config.yaml
model: "image classifier"
train_examples: 195000
num_classes: 7
activation: "gelu_tanh"
layer_scale_init: 1.0
parallel_block: false
width: 256
loss: "cross_entropy"
residual_init: "scaled_by_depth"
eps: 1e-08
precondition_frequency: 32
adamw_lr_other_params: 0.001
epochs: 12.1
Rows from block 3 of a small image classifier, named by matrix and row number. Rows with one number belong to one neuron. Each number is 500 + 25 x the weight over its row's rms, rounded and kept within 0 to 999. All counts start at 0. Numbers have three digits each.
After each neuron's rows are labels from the 100 images, of 14976, where the neuron reaches its highest value: "strongest on" is what is common among them; "lies over" is the class under the peak. Only what is clearly more common there than usual is listed. The data: rendered made-up planets.
# fc1: MLP up (model.blocks.3.mlp.fc1.weight, 768x256), inputs 172-255
# fc2: MLP down (model.blocks.3.mlp.fc2.weight, 256x768, transposed), outputs 172-255

fc1.666:490501522466512558437492554510503530523473510461494457503517497460491463501496538497483530492506464529529478472510507479475494447478482480471467506526480489493492488508528462484505504511497500463528504525521499487514492458468493435486519511494486499466
fc2.666:506488489490546496502477499524519468474531509526523519479468495485497513523526484503497517486487490439508515470501538491500504488490509499472477537507529494511470524493524473510511497493475487476473483481483451455463463515478533517524527478538502470528
strongest on: ocean world
lies over: planet

fc1.502:535482479494479518490485505483507474472485533497551511494480451517512503515528502520517486481536490534508587498455484496480493473519429521523491501518473508481482480528516495488505506456512512520470468530490452489509546502532468503500545498493516448526
fc2.502:466566461486459491499514511511501480515509498558491458538482502507471511480501488510502528521435503509474450540514501509518553534470532484482517535470501451514477538477522507500530454519498495506510522482520506559485499495490509483482479518471498479535
strongest on: glowing rim; desert world
lies over: planet

fc1.182:514530505504506511475543470530506516529499510505486495502503518490465490480483558493511458510494515542502506522494532489518571494548496501462511492529508444482516479459485489500505523523471472494534497495502485501537466520463532441459500522513480518496
fc2.182:508483478497503466512491521490502508509490516522493495485492509491518515477505452524470512479500486496510465487514457507475509545477530463547461481484484507493519505527532533495522497517491504521449487530537550479482541506538487506511459515457507475530
strongest on: glowing rim; desert world
lies over: planet

fc1.244:479516515446520547462509517522492489520480496531458524510529498463493488526532528516501486489486540503461514535519531533542512511469526486475527527481507505498459513493500532487497475532503454498530464473501512503516486469481509516500499472521501543509
fc2.244:490491506497459471509494528493499468516511493502500490481458506524511456453538482481486496508468502510463483461531496514468504511495486489533470447517494538491499509457479517508476525549510484491553538485547514502497464503513524504490432531448494514553
strongest on: polar caps; lava world; desert world
lies over: planet

fc1.421:455501493487512509478482459529523509496484486505479465524478489488501466497492500539518500497494493534463496452479522495546514557501497525532468519519502507502485498499532513504505500540522515535500548507520485479527526584487504491526498489527441527486
fc2.421:473544470466531519482507542523493478495522476573523477458496491481506490537489489505503505501519559483475481519483494491514494507491478519510506503500525497499536503516504535530510481457515462483486503521550499493489496480531445500518486508562511494527
strongest on: ocean world; rings
lies over: planet

fc1.281:528541451484518521505537514539456515541473490471542510473512459552502483557538546549503493529506535506468510515503477486487502444506511485521546488513502510500503483538497514492499509477478465513444531538516515500528469509486540496507497494494489511459
fc2.281:503489529507495507505476474468463533515499548483500527486516506512492506520545490493492506493498506506522489516511472488476498530522517477477513502492503501479506490497476479479515487453479507499442523475455470524495558519512465483523499518479528503523
strongest on: ocean world
lies over: planet

fc1.213:524461508513529530504472474501469491490511481472506507476447531505515518558518481494465513526469490498507504477524518524538486506499471523471529499484545477502507491482471523464504492527519515457489504481505545514518482503502551491496491485484532590500
fc2.213:523533489507503492513512473463516542490505517508489514553526546489518498533532495499511506544509512515473485495500487502531497541487508521500467512500534507485517529508538476530491469481501445507490520519507511477514512467508465512468466500504438483497
strongest on: crescent; cracked ice world; lava world
lies over: planet

fc1.226:473513505504487583525519499495503498488527521490498526504521536477521542522468541477478505535499506519500523477520505512491536545505490485487517509495501505525462504499537508515508527533494513562534524493530522547527476509527507486516529481517510506517
fc2.226:499454457444525488525464501527498504504490469517529504478482469517548460482521477511485521486497503501521468520470508484471497520476494515539472511477516461537531496501510524491518503478469499504442446497512532499519512476505514505463486504471517485487
strongest on: lava world
lies over: planet

fc1.512:543500497517512527505529516490474482510502503482550497511513527525485488493491562501541502534565533490508500531448535518472484492477447491552496484500493515465530502506507490497482508505535492528525489515560497450554529496501535494453498495506485512518
fc2.512:505484529503456475508469480487540482474514493542460503536500528493533506535499463495478496502441492527530542478535511496531474487501555488494526517540500483504490520467526485472492501462465471489437483460528486540489498502504494470469510518563540471492
strongest on: glowing rim; cloud-covered world
lies over: planet

fc1.602:506504504495509548575519485502465516461480496524473482457492504502488547468523519473463494495533471516523534484504489493518459469526529516519493529537510504474492487490474476460498490505515503506517507517550511541481514493488489497503486488497495519554
fc2.602:513513459485495524443474522473501499540506497506475493495481513507551501518505494499535499492484518479517464509502506527473547548463458484510466467492499476525498489461514541512514520504528508481490475468483519488557465483542507484514490525483476474475
strongest on: crescent; cracked ice world; ocean world
lies over: planet

fc1.390:494487532503530531456524452515480510503558526505488501494481491465502494489534487470467520521545534494471516538456492559512482500515513530458524539492484505550515519509458529514518535528511516503508436455557503486496474534509494545499510517485517493484
fc2.390:534483515480507515475467546485512537511470499481504493539531526486520505486476494524501478498494492518522470506513548512515524528522480442545505528519505516485511489503521485524500503497503527519546547524485492507512520490496451522495493508494462488500
strongest on: cracked ice world; crescent
lies over: planet

fc1.180:502486538469521508504496479542512475537499493490488512472493529503469513463502485475478515497495472505463498540521488529525483552524470503478513489511507484465481501481513552494529520448531530522506520486510545492530528530497518503475506472490489516502
fc2.180:533548504458508502504514507529507504533507454513478524439477540513480501496497504491498475492518495513520486502506506500490472543465501481481501506467508477461533494466490596506527483442459486518490495539506524501524511480522493480478486486509524507495
strongest on: crescent
lies over: planet

fc1.411:530509460566477494512489531528477504514486508490487479478502548495469499511491469463492520460541457495492487488507505452497461506504475491491511501521453493496513521499510484463505554474522523455498521499477473509510522507494492498487516505497478483510
fc2.411:514509484466534510538492456507526501469480538507514497519557478477476516527535509478556497505498528508484488491486480473506504504512523502517440481543480456548549474493505487511486462536512497488507513478506483457470467485514510528538491532508533499484
strongest on: polar caps; lava world
lies over: planet

fc1.139:451531480483496478468486480478495487515485532527508477500496466494470488477475481486489504539558515547464487465508480492523570522478498462501500476518533478484497474497554488460502524517463468499478496504515494558505507500473512502478487492520531542468
fc2.139:531474480537488463513480498491518458498514513523501505489524517507487520496503504506529530470450543471472495553527500502482530481516470484481488540510508435474552476491538484571508505491480498536502502486504503490510495471500507512481466476487513455471
strongest on: lava world; crescent
lies over: planet

fc1.108:513563579485539464485488495463511481550501494493481471509515482508497476506540504488524521557495475499472463497484457498527518513511526506518527513523478498498467533434457484445481537490432518484460565499495494500526501486463513522499509485508516517538
fc2.108:508494467524498520495511484549493493487542505477488508516514548482544524501472487465503488464479528521486460484504525516505483512461526485523501490502535506539510498498526495501472490502519503506528476449531510482486532499533484517516482514482480490480
strongest on: glowing rim; lava world
lies over: planet

fc1.267:452494496523494516450460461547500510534524454463455524519522509514475474511517519564480489474476516495542539472521475521528509506533466487509550507528487508477519510482492466508501527485517460471516499508512523467502513512534544470461502479463448493464
fc2.267:507489506469529480523476508476497506502520457507469450511431494503493494490482559477462520517506488482499496473496507487499460510513490486511519481482505521500523499485506503476491502617494443531524504518514499491506530482465512560509514543475495513542
strongest on: ocean world
lies over: planet

fc1.682:474475471446511497498467508521507465519462480480502498460485494490521488499543510453447510539506461518480475509521521463501477499513450468463534478507514458520527508557549530506530506471503502512489454458504526523534532492496509466516519484504459508491
fc2.682:494487489460554463485493523466483508494468477515513538440504531505494452497501510467506508535516507526507466502497504522509478525537506506521529470478478480510561510517465552521512492506479485552484509527501503511509491507503480453516501510503510509505
strongest on: lava world
lies over: planet

fc1.541:569502520517490527531535536513548490520504518492484486505502499489497494545513482491513489517468502532504547500471483470481451494502475468477498495519428534514491514469446499448481563442530527481536430455539481523515542502498550518453504486528524501475
fc2.541:496493479527531454512481525484483516516485496519480477488483521519524465508469527499514492509530494518500471481477499538472495519491523525502461478503482472528540439458512525504538492516496514531491541522486494436490522508513508498550483496524502517510
strongest on: cloud-covered world
lies over: planet

fc1.634:498518476491513528495518540499493492526474456477451503485523499502542483503501485488505507457469494510493515532533537456512455484475489501475515526511516481511479522551517552484501507498471536525511535471486523486479497517539519519513487493512463479547
fc2.634:503460505442534492484479511468500498500470469512478522464454506507513446487444497499527501488566506521526491509482494453488499499498489488512502496526475489498543465517501523521518481504461486534502502501480487497525490455493526459516481477518502479501
strongest on: ocean world
lies over: planet

fc1.383:548484469469478496482503522485512488457517540508485492489501500467486543497488521505504488493492479496515547523526490489501475476513486427486512489517538493519502519460459498536481520474510491478535532485479504533468526499470514478447497492445541521521
fc2.383:460493525505522493494524506474480520491494462500479529493518494514532472531507482482522517508495564520506481509464494475519498537486534521533435483466480484490507469511527497485493497472525487482459540515503476473536499508520475482555464515534526512502
strongest on: cloud-covered world
lies over: planet

fc1.83:465493497524497565485571510504485534479519526479479489491461496497453476538503485526473505523545485500479471483508528473524499474483445461502488499505487473504494527532531478509493521497497514515461488497498532466537489531513520532495491539527498543510
fc2.83:527482446491539434512471456499520549532513466483504428513497497489496455507461509490504513531544521535508500519516478514502511549519521499517521482490461519482515477461507529488521479552515507531510460465488482462450480508524509487527470503488506506469
strongest on: ocean world
lies over: planet

fc1.504:489516509544506484532511506498488477516498519495516486513483501473550501532533498496530513490520474495494504518474524507480473485505549477532492466496484528511513518518466499503537531541511473526564461529487505501511486500541467537472474534479445537540
fc2.504:465461493461509459502447528475546529503514512514501494468480497517516464487507481531539495509499510510502462483528491535460530546512517505522502540493535504536540511492521543502501505479495508501492507478506523455530538463505525498542482510480517455468
strongest on: cloud-covered world
lies over: planet; ring

fc1.667:478539513501582482474529480501492526516507482494477477483496476534478473484514508482503489475512495490486511539480506466511560463499461473472475517538485444481483526462475458500515546496471483490489483461530500528503465509540506485501532507521526527521
fc2.667:517460496501429522541437498532497467495514497531529497517525500465492543507503496502492462520494517514486474504476505510485443541493543514531541514476475493514524473478524545485491490470511479515489505488513499466496517465489482528509479507424498480489
strongest on: cracked ice world
lies over: planet

fc1.88:524494512499492491483519521465472498502485563452477498494492490489489526519503512474509494542467524510487578498495472455512499473453483460529499467542495483499475495525519549460496513433541490490466486504470495512505564507510544502450523493517523496506
fc2.88:528528464491530450508491510447551532503502505445498477477517490521518500498454512500476471502513506508525524521535511525448512505522504508550508529492536482547552487494516540499542499539490516498456476508567508514491506523488467495523479503479479481454
strongest on: cloud-covered world
lies over: planet

fc1.196:487548466536513488476485491518515526523499525496507478537507527505477491434477496483496523501515469503450487477516507464487491511479474503524487493535516514530469423507505460467492543475512533492483546488502478512481510520457466484470490516495501477502
fc2.196:496496498497512498519485486433544457452496529516521494495543526455524501512547475480512487513498526500500517524482500559498504529520520481520457506490479489493550537485537502504515477531493485498515459480520488462516520475470537499524498560507529514460
strongest on: lava world; full
lies over: planet; ring